Rows from expert 17 of block 5, named by matrix and row number. Rows with one number belong to one neuron. Each number is 200 + 40 x the weight over its row's rms, rounded and kept within 0 to 999. All counts start at 0. After the name is the row's rms in percent of the matrix's.
# up: expert up (model.blocks.5.mlp.up, 32x160x160), inputs 80-159
# down: expert down (model.blocks.5.mlp.down, 32x160x160, transposed), outputs 80-159
up.39,105,176,214,179,193,153,265,232,118,211,244,177,128,171,183,283,233,244,193,221,177,222,176,218,203,242,216,205,246,243,165,236,219,219,147,268,175,192,221,133,171,105,132,198,135,264,177,244,216,220,257,196,226,265,188,205,233,263,202,217,180,214,241,201,95,236,269,224,240,129,160,199,198,234,238,160,264,129,215,155,187
up.40,093,132,147,238,238,106,200,173,150,253,229,201,220,233,217,232,142,250,160,236,220,200,308,169,103,191,184,230,234,150,209,142,185,182,161,233,118,214,218,199,210,176,192,240,213,198,242,214,195,167,199,243,190,125,193,179,205,180,198,223,175,151,235,209,250,225,199,145,167,142,261,267,161,162,207,264,232,242,154,182,228
up.41,092,180,178,175,150,158,133,208,138,203,235,178,275,218,153,148,189,250,221,218,193,215,152,229,155,211,148,147,222,161,203,243,206,138,250,160,221,156,220,270,170,189,151,176,126,272,142,185,206,229,236,107,155,212,205,143,150,214,280,200,218,253,194,147,212,249,131,253,205,248,221,249,159,139,178,134,224,177,190,130,249
up.42,100,184,201,192,157,252,182,260,230,207,248,275,197,182,186,205,152,171,106,144,254,151,259,175,181,179,260,269,185,162,217,183,180,241,159,295,122,182,173,159,227,225,172,240,254,168,213,193,228,180,313,170,198,232,204,221,182,170,151,189,207,150,206,246,176,127,198,131,157,263,196,220,201,258,252,172,173,263,215,248,140
up.43,095,191,129,241,184,185,207,181,214,162,260,218,256,218,149,252,180,204,197,216,175,272,223,250,248,208,146,284,218,212,223,182,151,127,179,186,142,187,209,189,251,216,208,269,195,189,173,165,191,223,139,135,211,219,252,152,255,261,265,178,244,209,204,189,266,179,243,155,133,217,223,179,233,209,145,173,230,205,194,230,182
up.44,097,189,170,206,277,269,173,195,152,248,247,144,261,180,239,247,283,106,208,185,232,230,208,200,229,207,172,230,265,198,144,132,180,127,241,188,117,261,160,162,216,192,268,233,193,181,278,172,213,183,179,171,234,183,267,196,237,201,194,140,175,203,202,193,197,152,185,282,225,265,219,144,221,151,201,181,187,229,156,201,221
up.45,088,239,204,249,192,153,263,229,230,193,113,144,209,146,260,174,209,189,200,239,138,205,277,184,155,147,196,241,238,133,228,156,174,208,234,200,214,210,221,188,182,188,171,136,182,186,231,149,174,104,223,199,175,205,171,142,107,245,207,212,179,159,249,191,153,157,273,171,219,198,158,310,204,227,160,206,179,187,174,197,242
up.46,110,221,155,167,203,193,240,166,125,223,215,195,170,147,227,219,233,268,194,200,183,241,212,227,208,243,192,213,235,197,223,165,202,268,185,199,185,169,292,136,194,108,228,162,154,221,233,214,168,223,218,244,216,294,249,238,256,218,296,166,148,236,189,191,159,217,279,186,136,179,202,161,265,188,205,225,201,231,256,173,196
up.47,109,215,222,229,170,258,162,210,182,200,265,174,280,197,172,162,207,233,237,182,253,202,203,183,206,223,247,188,165,230,186,228,203,229,161,210,166,294,264,209,159,297,159,209,216,245,256,237,209,128,219,253,152,164,223,253,178,199,274,172,161,175,203,162,211,207,252,211,183,238,224,211,226,211,195,183,267,267,212,207,141
up.48,093,159,214,215,212,119,196,247,176,268,275,197,239,141,164,199,225,199,213,203,194,215,101,189,174,194,162,171,99,258,148,238,222,147,222,263,142,195,207,181,178,185,157,188,195,171,190,202,171,189,227,132,157,189,227,204,214,144,193,245,246,177,189,192,243,213,132,197,197,143,197,173,192,169,208,183,195,262,189,122,208
up.49,103,110,212,210,169,220,259,202,169,192,234,213,198,184,184,221,277,159,206,107,186,205,175,217,200,214,234,251,220,255,203,269,156,171,171,239,269,223,219,146,229,179,143,216,176,250,164,248,260,190,291,243,131,278,123,174,170,162,231,179,172,159,196,224,168,233,164,241,261,189,125,220,198,276,212,215,125,153,254,190,183
up.50,099,155,175,212,264,277,225,239,228,173,204,227,245,181,184,219,193,239,199,202,223,217,216,167,222,86,166,159,202,177,223,206,167,177,196,237,147,113,275,254,132,200,215,212,252,210,233,167,140,246,139,172,197,180,253,136,181,231,196,228,192,251,167,203,159,139,154,178,201,245,192,202,123,132,189,221,170,285,189,231,236
up.51,094,181,216,130,316,163,186,196,154,262,227,161,256,169,206,183,217,212,222,221,190,179,216,101,118,202,223,109,157,159,183,149,181,249,235,125,200,242,204,199,265,170,213,215,218,203,148,189,230,169,162,170,137,227,155,197,138,185,213,180,203,77,205,145,218,177,140,190,244,159,159,268,155,173,214,207,197,214,197,218,213
up.52,109,195,257,201,150,230,177,120,192,187,216,198,152,194,180,204,168,127,233,155,128,233,159,179,201,162,225,241,251,210,249,165,189,261,207,237,162,196,252,128,177,182,277,146,168,254,246,194,222,139,203,167,164,199,205,166,203,179,293,174,195,201,159,202,142,180,247,220,208,202,199,223,214,269,206,197,226,235,205,158,130
up.53,105,143,215,131,215,211,112,168,251,196,152,218,231,139,255,172,198,184,221,203,258,185,155,172,265,210,224,252,181,208,165,207,215,126,177,234,146,183,162,247,229,178,237,259,243,165,223,272,226,269,248,183,205,175,189,189,206,153,175,254,189,191,231,210,157,208,137,233,199,164,221,135,202,166,233,216,166,208,255,182,202
up.54,108,144,224,144,171,231,255,231,193,212,193,152,188,258,213,135,162,170,174,151,218,245,150,169,222,203,166,217,188,184,146,202,159,193,213,263,163,194,168,136,102,178,170,186,219,216,215,171,191,132,126,252,227,172,201,216,257,243,292,283,266,173,191,164,209,205,157,125,155,244,230,160,251,225,251,242,214,220,158,197,161
up.55,082,137,180,180,164,134,237,180,229,192,158,167,97,202,119,179,218,101,302,158,232,222,157,175,191,214,202,201,139,235,155,186,179,187,227,174,185,200,212,179,161,195,220,165,267,134,254,228,179,260,160,277,167,239,207,180,183,246,212,219,175,181,244,207,251,211,200,208,183,253,243,310,217,220,189,165,197,171,171,224,168
up.56,098,199,209,172,234,295,221,216,164,261,232,242,196,224,163,146,225,192,184,154,206,145,203,192,150,193,229,185,214,161,227,195,129,95,180,272,144,214,193,189,199,163,239,220,237,214,247,175,212,162,107,243,157,200,177,168,161,259,163,194,137,199,223,158,194,96,127,259,272,139,237,223,225,144,258,240,188,220,172,221,160
up.57,095,233,162,228,172,132,266,244,123,241,246,175,202,148,237,235,177,180,232,184,194,219,181,155,191,159,188,107,250,170,235,185,142,190,219,132,190,257,271,137,238,243,205,229,229,157,188,195,182,197,178,194,266,188,182,183,144,190,149,187,181,171,160,171,197,152,171,207,156,210,177,215,210,226,163,217,230,184,191,165,233
up.58,112,154,154,200,170,189,290,208,263,158,213,183,218,199,254,224,166,237,163,203,223,188,223,174,246,155,209,228,223,203,292,183,207,222,183,233,225,227,157,155,138,209,213,207,270,198,216,169,186,111,158,192,99,173,293,190,185,188,209,156,237,233,215,180,255,219,268,175,256,203,276,163,194,215,199,149,232,180,129,225,176
up.59,110,201,207,228,187,204,214,150,174,247,229,224,144,170,221,240,221,205,230,211,174,166,201,162,194,210,180,203,242,190,154,245,209,161,134,218,256,261,215,108,149,152,172,229,219,260,206,272,157,171,165,193,205,247,213,198,162,153,220,134,292,144,192,192,178,192,208,234,210,217,135,221,198,309,194,220,211,277,138,184,144
up.60,088,195,177,200,138,142,218,191,212,177,142,213,89,231,191,152,188,268,168,156,209,191,171,195,255,138,156,248,165,165,225,153,254,176,226,174,169,248,214,205,242,179,145,186,235,155,275,225,218,237,158,184,231,165,203,215,190,213,129,204,262,184,172,284,221,209,133,282,218,207,153,217,228,271,131,253,198,186,142,163,215
up.61,104,142,210,185,154,137,209,188,258,242,224,175,259,212,159,154,263,192,246,233,216,159,138,144,216,219,186,164,226,286,177,253,217,228,249,136,267,204,216,187,190,235,203,185,163,191,165,215,221,206,169,153,134,188,217,135,201,149,314,200,184,199,124,157,227,224,225,190,239,195,177,271,186,203,202,201,235,139,158,215,186
up.62,098,207,256,261,184,168,210,153,196,208,166,185,259,223,195,186,185,178,139,274,165,305,295,229,212,168,201,192,224,223,241,219,209,278,195,187,181,167,249,187,233,168,216,247,156,138,243,150,252,194,156,138,126,181,226,108,313,227,270,168,158,198,154,179,129,222,161,184,206,194,189,244,209,227,193,229,178,241,212,247,182
up.63,109,219,186,181,199,250,212,161,274,170,187,130,188,164,199,174,219,226,192,213,142,248,216,240,92,192,181,230,191,220,203,183,237,174,212,165,131,251,277,239,251,200,159,147,126,247,200,208,159,214,251,241,223,262,167,176,243,165,208,223,219,168,199,234,202,174,216,180,242,200,232,241,167,142,240,205,237,209,245,148,174
up.64,105,187,152,272,162,234,213,147,202,198,216,188,145,156,246,228,314,258,127,213,186,185,266,167,207,230,163,208,235,200,254,157,223,129,192,177,151,204,253,198,148,182,174,257,208,198,197,141,158,222,205,143,172,236,176,179,164,205,188,198,236,172,198,149,125,228,216,160,229,185,181,187,205,204,268,215,308,232,196,215,229
up.65,082,209,187,209,193,164,214,196,181,123,87,148,228,248,257,147,205,211,248,226,240,238,237,178,208,169,211,173,238,128,202,120,234,125,264,172,225,144,240,139,205,263,244,167,241,153,161,164,203,203,217,187,232,184,191,235,176,196,182,175,245,213,197,199,187,250,168,213,137,215,195,278,203,125,230,172,123,193,165,210,233
up.66,089,229,223,200,257,230,139,194,136,196,241,241,171,249,217,180,278,150,180,248,139,239,215,245,135,170,217,193,148,197,149,274,217,242,213,160,179,198,162,169,177,232,235,223,263,172,236,234,200,193,199,203,225,190,225,250,175,176,206,183,176,178,209,174,175,118,235,213,198,200,177,186,237,235,163,167,287,245,166,180,266
up.67,083,200,270,130,150,190,250,198,225,169,184,204,177,283,179,216,176,255,247,237,241,158,182,174,273,238,237,152,174,200,120,257,162,220,172,216,206,277,122,153,243,162,136,217,226,276,270,195,233,268,159,196,165,159,183,249,228,243,245,153,167,171,228,201,208,196,190,234,199,231,249,197,206,165,173,223,180,195,172,184,194
up.68,092,170,178,174,220,175,221,156,166,228,186,176,200,168,175,174,221,230,216,216,187,244,232,216,128,203,250,201,158,232,251,215,203,129,190,277,186,195,197,186,198,182,254,244,205,179,221,197,173,245,196,257,118,206,214,233,212,131,232,168,117,195,238,189,230,179,212,155,237,260,207,218,121,222,252,201,217,213,183,129,244
up.69,109,240,158,179,151,165,172,179,174,197,215,301,134,124,183,208,196,250,132,214,210,167,233,219,192,184,171,228,202,225,208,150,172,106,182,263,187,168,214,193,170,175,185,252,206,206,141,168,253,181,284,199,171,234,121,187,234,208,194,220,172,177,138,212,157,156,193,185,239,119,193,125,213,133,194,174,242,240,211,156,157
up.70,087,239,254,178,211,124,206,164,161,169,186,120,187,170,170,282,237,207,214,195,196,127,135,204,229,232,226,190,238,163,180,173,164,213,230,301,196,124,239,152,219,225,172,237,162,149,276,128,183,221,168,297,270,257,175,193,208,208,97,207,217,129,214,254,201,224,227,204,157,250,112,172,204,158,253,248,103,152,264,212,240
up.71,096,251,138,204,240,178,224,200,229,235,241,262,154,197,227,131,148,201,191,166,177,250,254,249,193,169,185,227,257,255,157,214,188,236,183,251,242,196,213,148,229,162,126,214,165,259,182,165,130,272,217,205,227,186,179,195,185,134,212,202,160,232,211,202,167,215,252,216,162,163,196,189,185,236,238,286,259,184,244,185,171
up.72,127,202,169,163,161,247,150,199,252,206,189,204,224,164,204,222,194,219,139,200,204,195,237,216,149,135,205,163,212,209,197,208,273,201,181,256,158,157,227,178,160,149,235,187,157,185,163,166,194,257,270,170,207,275,194,161,162,180,218,237,140,186,199,280,117,247,233,239,239,143,196,216,165,162,286,201,211,271,273,127,224
up.73,085,225,217,234,156,148,245,243,219,203,165,218,168,134,236,134,214,175,226,180,185,165,135,239,161,250,210,276,83,242,215,231,142,172,225,228,190,211,211,248,156,173,215,226,197,111,251,148,187,147,215,163,180,179,213,214,213,248,167,288,185,106,213,187,265,157,228,265,204,193,175,257,254,184,214,176,186,208,222,153,215
up.74,112,215,156,238,207,236,160,176,252,144,178,177,243,174,223,208,194,186,208,248,260,146,202,222,169,207,185,106,180,176,161,147,203,148,121,197,137,161,190,235,238,209,238,215,225,183,175,158,193,225,222,233,247,192,221,204,235,189,138,184,216,137,287,248,177,152,121,147,221,187,225,182,197,147,236,174,256,298,214,197,263
up.75,090,181,217,129,176,210,187,274,164,178,193,219,186,110,236,142,185,255,181,153,134,283,191,206,173,202,293,241,193,208,181,155,125,219,173,206,173,154,160,187,193,198,210,251,194,200,209,204,192,221,232,162,234,203,181,217,178,173,196,262,209,170,208,261,154,237,181,223,118,129,220,158,180,188,211,168,172,257,201,255,245
up.76,112,264,238,255,196,190,262,235,157,181,199,160,218,153,170,254,208,188,224,272,262,200,241,230,241,200,183,111,226,240,229,245,249,242,198,246,197,126,263,168,212,204,219,182,199,210,191,234,185,233,182,171,195,247,203,147,192,198,261,219,245,237,116,216,145,338,242,128,134,190,204,223,240,124,174,150,182,190,229,226,235
up.77,096,202,227,214,269,252,226,206,172,238,264,225,203,233,167,181,188,185,225,230,220,174,162,207,155,201,218,141,183,178,131,232,214,191,200,199,103,193,230,239,204,199,213,242,148,164,162,169,108,170,257,194,206,202,169,215,235,271,153,139,197,206,182,263,239,233,195,233,246,268,227,192,205,221,250,189,194,206,178,278,158
up.78,096,200,192,176,160,203,196,230,247,163,213,273,173,215,203,178,223,182,172,215,239,127,182,187,205,163,188,174,202,204,196,173,226,172,224,249,258,219,106,194,217,224,177,145,205,235,121,261,152,184,143,233,198,183,247,172,171,135,253,244,267,229,286,209,262,257,272,161,242,267,203,214,223,239,245,180,211,245,184,237,223
up.79,103,259,176,176,221,241,190,156,216,198,211,232,202,88,204,201,242,197,218,260,210,137,215,278,185,239,190,203,223,156,152,205,283,181,161,174,194,143,205,235,243,239,231,216,241,167,163,102,198,202,249,172,151,245,218,188,244,191,199,179,173,212,212,238,131,156,134,253,282,193,232,256,208,238,259,180,193,236,228,235,239
up.80,092,169,156,139,195,201,158,223,336,159,149,254,160,140,189,190,186,293,150,204,250,130,239,224,222,251,193,190,207,171,192,153,225,182,214,182,151,242,225,227,130,216,151,246,167,189,138,192,143,165,144,188,168,181,184,221,227,204,188,177,153,207,171,212,219,173,171,224,224,218,191,218,220,171,213,148,212,275,177,206,143
up.81,084,179,197,192,209,238,230,137,201,249,160,158,189,207,156,221,202,182,216,197,191,224,244,309,207,147,217,91,235,192,212,136,232,140,253,134,292,227,185,178,210,198,271,245,197,192,252,201,188,229,182,210,155,202,230,198,227,151,240,151,212,118,204,229,230,201,250,226,199,166,211,279,222,250,221,256,152,197,170,147,236
down.39,114,207,255,174,202,190,225,174,170,230,257,212,230,229,233,222,251,193,270,239,167,205,229,222,218,172,183,174,401,221,219,160,266,176,223,161,162,218,191,196,247,217,198,233,234,160,183,188,275,185,235,197,253,180,228,209,197,301,213,245,226,193,128,199,169,134,115,195,176,242,221,131,191,247,116,144,234,178,204,243,164
down.40,108,234,273,185,206,163,231,180,198,146,191,211,177,145,189,199,173,181,200,114,235,219,199,142,203,233,240,297,58,191,187,180,294,222,176,241,202,263,233,231,193,194,195,223,172,169,164,201,232,199,173,212,142,241,176,222,195,204,194,220,173,197,174,152,141,264,218,232,252,202,230,265,228,167,246,320,239,191,220,195,190
down.41,089,157,181,230,131,261,95,179,110,183,169,190,118,180,218,207,242,119,197,249,136,208,234,223,169,197,250,210,172,129,261,165,237,191,184,313,245,229,209,171,205,175,238,261,177,208,206,168,209,146,238,204,183,204,144,186,198,165,214,220,163,106,217,211,181,221,202,198,201,213,175,219,203,245,213,201,167,213,186,222,312
down.42,100,160,181,216,190,172,224,235,148,105,232,201,126,246,226,214,179,243,161,266,183,170,204,172,169,202,180,230,223,208,99,155,202,217,194,182,167,181,282,196,149,180,249,241,259,209,233,164,262,276,235,211,245,112,171,212,199,181,226,218,178,143,225,211,183,174,220,193,202,194,167,183,242,199,191,160,237,220,105,262,216
down.43,097,200,169,198,256,202,111,211,225,114,242,205,154,192,177,204,188,183,157,133,208,203,199,182,204,209,220,208,187,150,199,204,210,226,250,154,171,257,251,224,105,242,213,210,182,141,298,213,264,170,168,166,106,212,120,129,166,259,231,214,239,229,239,203,148,187,255,231,237,217,251,230,130,189,257,223,209,209,173,247,225
down.44,100,209,186,129,206,188,170,171,148,206,183,176,154,211,158,248,190,183,297,187,149,179,162,124,238,180,176,174,191,243,218,190,307,169,207,217,139,230,232,249,277,252,190,189,188,183,170,245,177,244,228,121,196,157,164,216,143,220,134,136,242,255,211,128,280,189,157,204,261,218,207,236,185,201,179,190,215,243,171,196,207
down.45,083,227,245,226,210,192,147,292,187,208,194,214,186,164,131,110,185,189,113,239,241,201,162,298,125,221,235,225,177,242,174,189,215,235,229,249,209,190,244,184,184,214,273,190,135,155,185,185,234,215,151,270,195,144,191,164,215,224,244,198,189,231,230,224,245,196,251,226,150,220,191,199,243,179,214,307,238,163,222,230,247
down.46,121,221,230,273,177,119,249,188,186,188,201,192,255,159,191,205,265,262,236,186,177,228,165,222,243,206,190,167,314,197,250,129,142,294,249,187,189,194,184,243,186,224,167,173,189,251,274,221,210,142,186,182,282,228,174,193,213,240,164,182,191,156,212,218,156,165,158,224,149,149,198,120,170,232,130,92,187,232,236,177,242
down.47,100,265,221,220,115,199,115,199,150,135,253,149,180,182,235,308,225,192,239,234,230,149,167,262,220,210,165,181,225,218,198,204,228,183,210,216,274,232,198,278,217,234,181,225,167,240,296,186,225,183,150,173,241,260,139,160,194,242,165,126,278,211,218,246,188,241,237,237,198,241,198,180,197,200,200,156,192,141,144,216,175
down.48,090,149,241,192,245,86,229,258,248,193,220,251,192,241,125,192,240,221,183,137,201,225,268,211,249,227,216,208,144,161,174,178,160,111,212,242,167,145,209,183,206,194,180,153,164,202,114,177,168,265,169,235,121,140,153,238,183,187,246,197,175,245,206,152,220,237,220,230,158,253,253,206,165,185,232,214,177,242,199,236,186
down.49,103,124,284,292,174,197,221,265,227,168,208,220,169,164,238,221,190,297,202,225,168,235,205,219,234,182,155,191,345,181,222,175,255,207,219,184,173,204,184,239,192,222,163,244,264,214,186,152,239,176,228,142,186,160,248,243,182,291,224,228,149,141,190,229,184,178,154,210,189,221,196,131,223,282,110,197,186,110,194,189,122
down.50,105,161,189,234,249,186,157,140,191,189,214,157,135,187,204,193,251,262,222,290,214,261,215,205,111,161,182,129,256,210,214,185,190,199,177,211,202,239,263,226,152,171,282,258,284,126,214,218,204,210,224,162,274,218,248,149,248,182,174,178,241,183,230,214,211,117,191,264,176,137,130,184,177,180,220,199,227,177,220,222,192
down.51,090,106,246,152,215,244,183,246,243,210,156,205,95,213,194,214,210,229,199,194,205,176,214,224,211,253,258,279,143,130,137,188,241,135,218,263,268,136,160,210,147,203,213,286,200,243,227,163,192,171,199,219,240,187,173,186,216,175,206,220,203,187,268,210,229,241,182,179,259,208,190,253,168,220,261,263,190,178,219,181,245
down.52,105,194,183,228,185,189,161,215,182,191,261,206,189,188,221,152,250,207,184,231,114,184,196,193,307,149,153,196,387,187,249,201,166,147,224,183,195,244,228,225,205,263,157,226,232,267,260,230,196,199,230,202,251,201,255,232,173,245,172,249,213,232,215,218,191,181,196,188,184,185,247,203,209,190,178,164,176,222,199,171,153
down.53,098,124,184,288,122,243,237,200,178,173,207,179,178,133,155,218,177,304,174,256,165,234,170,205,130,148,211,257,228,236,167,228,215,230,170,190,160,187,201,226,152,197,167,185,265,205,159,172,170,240,161,190,210,210,182,242,212,268,233,158,227,132,163,255,231,204,127,203,214,176,193,160,210,181,151,213,288,212,184,165,195
down.54,100,274,186,219,174,226,209,134,208,198,158,202,265,245,230,272,218,164,241,178,200,139,210,136,249,220,154,168,261,232,218,137,170,188,182,186,203,196,224,173,263,247,180,188,229,238,285,168,255,222,238,224,334,215,201,152,158,171,210,166,175,218,266,272,247,178,177,225,200,195,199,207,168,235,185,207,190,144,219,188,151
down.55,083,167,173,230,219,205,270,155,257,206,221,243,222,215,95,291,180,225,224,219,229,247,166,147,206,226,222,247,116,165,199,163,168,205,254,211,193,234,186,197,177,239,191,223,179,163,177,188,204,217,255,206,215,156,289,178,195,86,203,288,199,151,190,189,187,271,234,211,210,183,180,181,243,144,263,194,224,189,267,271,173
down.56,098,168,156,195,214,173,144,259,158,170,237,159,139,251,213,261,180,248,182,191,240,248,159,231,243,242,168,190,219,181,266,158,186,188,182,250,227,231,183,188,231,251,217,218,211,180,204,211,260,220,239,216,220,121,176,133,198,142,197,180,182,128,215,221,237,195,171,234,205,167,192,165,233,234,154,272,204,181,111,194,181
down.57,086,245,210,213,236,159,166,265,183,151,240,209,246,229,195,158,147,190,198,213,187,131,162,191,258,359,229,187,290,224,178,191,158,148,205,258,162,206,230,227,155,219,187,152,203,221,217,161,248,205,231,228,165,167,231,219,174,208,184,227,109,211,145,190,143,117,217,257,218,120,273,216,194,167,251,230,195,227,227,174,146
down.58,109,215,193,227,246,235,163,230,220,90,183,227,156,186,245,165,220,211,193,194,215,189,240,196,232,244,160,169,292,224,221,171,161,204,205,186,209,214,244,177,215,206,239,214,205,177,253,257,194,157,244,250,257,190,249,150,223,195,212,170,249,222,270,276,233,214,191,239,195,109,192,314,185,232,211,148,155,215,150,199,176
down.59,109,229,256,180,149,203,153,266,194,214,236,174,218,231,219,241,205,176,237,183,177,253,206,272,278,162,224,174,355,257,175,164,212,170,263,207,193,211,122,271,241,190,227,220,216,248,165,164,217,160,202,200,224,262,222,203,222,230,175,207,230,181,175,246,155,176,158,283,230,164,217,179,210,147,183,150,164,119,230,190,134
down.60,075,177,176,179,220,196,213,202,194,248,237,174,224,191,165,122,176,220,185,203,195,171,196,131,195,262,224,190,35,175,218,178,182,220,166,190,140,273,140,160,195,270,255,208,109,165,185,189,264,234,243,152,182,227,184,236,174,197,141,258,240,158,202,234,198,191,253,160,195,272,241,245,236,113,294,256,214,197,204,275,156
down.61,098,165,219,202,167,261,232,268,156,193,167,269,192,237,225,227,256,304,230,226,169,210,234,189,200,201,148,228,224,145,190,124,192,181,159,207,242,232,299,200,253,139,201,188,195,241,187,177,204,98,244,268,300,183,212,101,251,189,138,216,261,198,229,248,197,308,237,217,162,197,231,131,193,207,264,205,185,160,179,194,213
down.62,106,197,181,156,222,207,160,225,136,207,155,167,156,163,200,229,243,215,229,215,123,157,190,141,152,273,200,171,174,231,179,244,177,202,192,199,246,167,279,239,292,183,217,176,165,201,223,211,289,192,247,197,219,155,113,196,196,200,222,241,219,150,215,180,220,173,186,209,218,277,191,169,282,284,205,223,229,221,195,211,225
down.63,110,130,226,179,256,262,183,197,162,191,228,254,199,179,158,181,199,102,202,232,205,199,190,178,194,192,201,144,253,233,256,183,153,199,216,185,250,201,131,220,216,253,125,180,182,186,201,208,247,271,133,164,200,198,141,146,262,223,161,211,213,165,220,160,211,157,170,211,146,207,167,157,152,255,238,184,210,265,167,124,222
down.64,100,155,247,250,172,215,167,197,160,125,254,228,170,214,196,173,271,167,183,216,210,199,156,237,240,181,332,145,222,186,139,211,184,200,269,165,165,163,194,241,212,200,224,233,194,255,207,198,236,221,156,198,213,158,162,168,242,197,208,186,190,126,146,232,226,164,191,288,229,168,189,228,226,276,218,268,241,166,194,174,209
down.65,096,241,134,167,257,195,179,185,208,152,255,196,210,173,238,143,221,193,240,180,227,219,180,201,219,286,228,233,132,221,259,171,149,195,134,247,191,217,243,221,204,218,169,177,83,255,194,211,184,194,160,218,206,132,185,126,174,213,206,247,187,174,214,240,240,317,232,288,218,187,192,259,185,153,152,126,224,203,176,182,239
down.66,089,312,196,121,201,218,158,250,189,302,204,210,260,158,180,263,116,231,253,250,264,191,240,159,231,226,207,161,190,157,199,228,236,190,221,256,257,222,216,214,181,239,170,227,193,162,134,246,150,176,187,235,190,205,201,202,223,130,149,144,186,221,132,235,157,260,289,234,159,239,188,212,196,250,207,241,196,167,159,260,135
down.67,077,182,212,210,230,261,184,134,142,190,216,202,245,216,179,174,205,221,247,191,212,260,169,135,239,247,281,213,125,254,197,222,291,160,219,231,288,201,182,204,139,197,275,209,184,202,217,139,217,204,202,224,193,193,140,177,250,147,239,151,74,279,200,277,230,231,231,196,192,198,293,199,175,147,206,244,210,216,229,257,217
down.68,091,159,234,201,227,180,130,245,190,177,169,138,221,140,223,215,206,246,188,170,249,198,165,190,141,133,188,251,138,212,177,202,202,219,202,216,207,151,206,228,194,226,263,236,170,159,148,282,308,246,224,166,212,242,199,178,178,209,205,210,125,219,214,226,229,259,253,132,195,185,124,226,250,207,265,292,231,241,163,213,183
down.69,106,134,272,309,103,156,214,174,177,151,236,188,232,240,186,171,227,195,187,228,204,228,154,237,216,190,202,222,370,160,154,188,214,205,220,123,192,209,163,187,240,196,141,162,277,205,205,170,190,234,150,141,206,186,249,223,196,193,230,204,179,159,168,212,238,156,120,200,182,155,173,175,221,207,167,182,203,165,166,149,148
down.70,089,236,187,201,169,229,185,205,174,273,180,164,268,221,168,250,170,177,251,161,157,178,162,138,178,130,170,200,318,228,155,236,177,230,240,183,173,215,202,203,213,284,162,171,220,251,169,128,212,232,229,236,224,175,190,197,193,242,200,227,223,200,164,202,193,218,151,250,229,204,227,134,246,284,222,131,224,204,128,212,215
down.71,094,164,217,211,121,149,212,191,126,202,152,235,284,193,198,235,186,222,226,264,204,241,251,273,215,163,203,271,267,221,239,145,245,229,192,157,178,181,202,198,192,212,215,214,263,184,223,194,248,194,175,211,155,214,256,283,191,224,195,235,216,184,203,231,155,169,135,223,229,132,227,145,156,220,109,174,269,212,244,126,140
down.72,131,147,268,272,172,236,198,229,159,184,183,180,201,150,212,122,245,226,220,274,165,234,179,186,186,158,162,179,330,181,200,151,186,186,246,203,167,216,208,185,191,207,160,207,229,182,197,205,273,188,183,167,170,185,242,199,205,172,276,211,199,164,213,158,249,109,65,273,169,159,155,170,168,287,157,169,249,266,142,136,182
down.73,085,237,168,194,293,193,200,211,223,227,193,251,159,235,191,196,229,234,289,221,188,214,181,150,226,215,234,231,77,203,217,235,149,243,167,135,236,170,180,204,206,152,202,187,220,231,118,217,102,188,245,172,214,159,152,184,211,223,201,207,173,148,231,148,156,197,230,117,244,220,213,244,231,169,257,245,208,198,235,219,191
down.74,114,180,171,193,183,114,253,230,188,167,200,179,219,209,133,130,156,178,228,244,214,190,208,142,152,206,242,186,287,163,206,187,226,205,200,208,188,204,173,235,196,165,171,242,271,194,218,234,177,268,171,207,204,225,147,193,170,176,250,209,174,98,158,208,215,230,183,180,267,201,157,216,228,174,202,228,207,218,192,141,126
down.75,096,233,217,205,174,91,233,186,125,205,195,226,277,180,224,228,176,236,193,302,204,206,140,175,284,217,254,253,166,141,199,207,186,146,151,180,216,121,192,220,124,114,216,193,202,162,254,180,271,209,166,184,157,161,147,239,170,200,227,160,159,185,183,190,196,185,181,210,222,184,265,227,226,187,211,210,217,268,275,189,158
down.76,116,162,206,208,236,184,173,168,133,230,171,175,164,210,232,193,211,203,256,222,147,193,176,221,197,151,157,203,301,210,200,210,169,247,223,211,239,192,231,149,200,248,183,200,244,215,229,229,261,181,270,197,296,198,235,220,219,204,196,248,275,187,224,206,192,127,154,218,213,214,159,137,207,273,142,160,199,196,157,110,152
down.77,088,244,163,222,176,205,102,196,157,193,144,254,160,231,149,199,174,183,228,195,166,149,197,136,210,172,202,257,201,186,206,233,174,167,198,223,216,222,227,172,252,260,203,97,174,215,240,191,300,222,224,142,178,212,167,223,186,227,152,233,250,224,253,197,197,162,161,164,200,309,162,212,165,202,139,152,212,265,139,206,128
down.78,093,136,184,254,193,202,214,220,176,192,230,270,186,246,196,251,178,221,208,247,251,187,221,257,207,197,106,230,236,224,151,155,216,272,189,213,230,233,228,199,101,208,193,203,194,171,262,203,284,194,198,262,212,200,227,236,255,207,216,137,218,217,262,211,261,227,179,159,231,110,135,213,206,199,155,258,173,159,191,192,201
down.79,111,142,196,284,179,266,159,254,222,185,141,244,153,177,141,249,259,135,190,261,212,238,177,253,172,213,263,238,194,101,121,191,180,263,231,220,219,167,219,219,220,214,163,250,242,192,204,242,184,193,124,224,199,218,181,179,198,157,246,207,203,129,229,195,199,230,215,284,194,232,215,126,117,138,232,256,163,180,188,177,158
down.80,096,103,179,188,242,192,207,265,224,121,143,252,141,168,185,209,221,237,214,240,226,161,140,211,175,196,292,227,143,140,156,253,155,262,205,243,225,180,188,245,201,218,257,197,202,180,236,207,208,204,152,267,133,214,136,159,210,160,179,198,221,213,189,227,186,279,196,167,200,170,106,261,225,138,200,230,165,190,176,251,190
down.81,083,149,210,160,227,220,167,249,211,183,197,222,215,117,180,183,195,189,204,222,223,209,226,133,186,246,179,220,130,251,186,229,261,199,171,172,167,114,224,214,216,263,201,203,68,233,220,190,217,178,210,200,156,184,182,182,130,116,215,184,207,187,220,179,188,273,256,163,186,224,196,239,149,175,261,297,162,191,157,191,250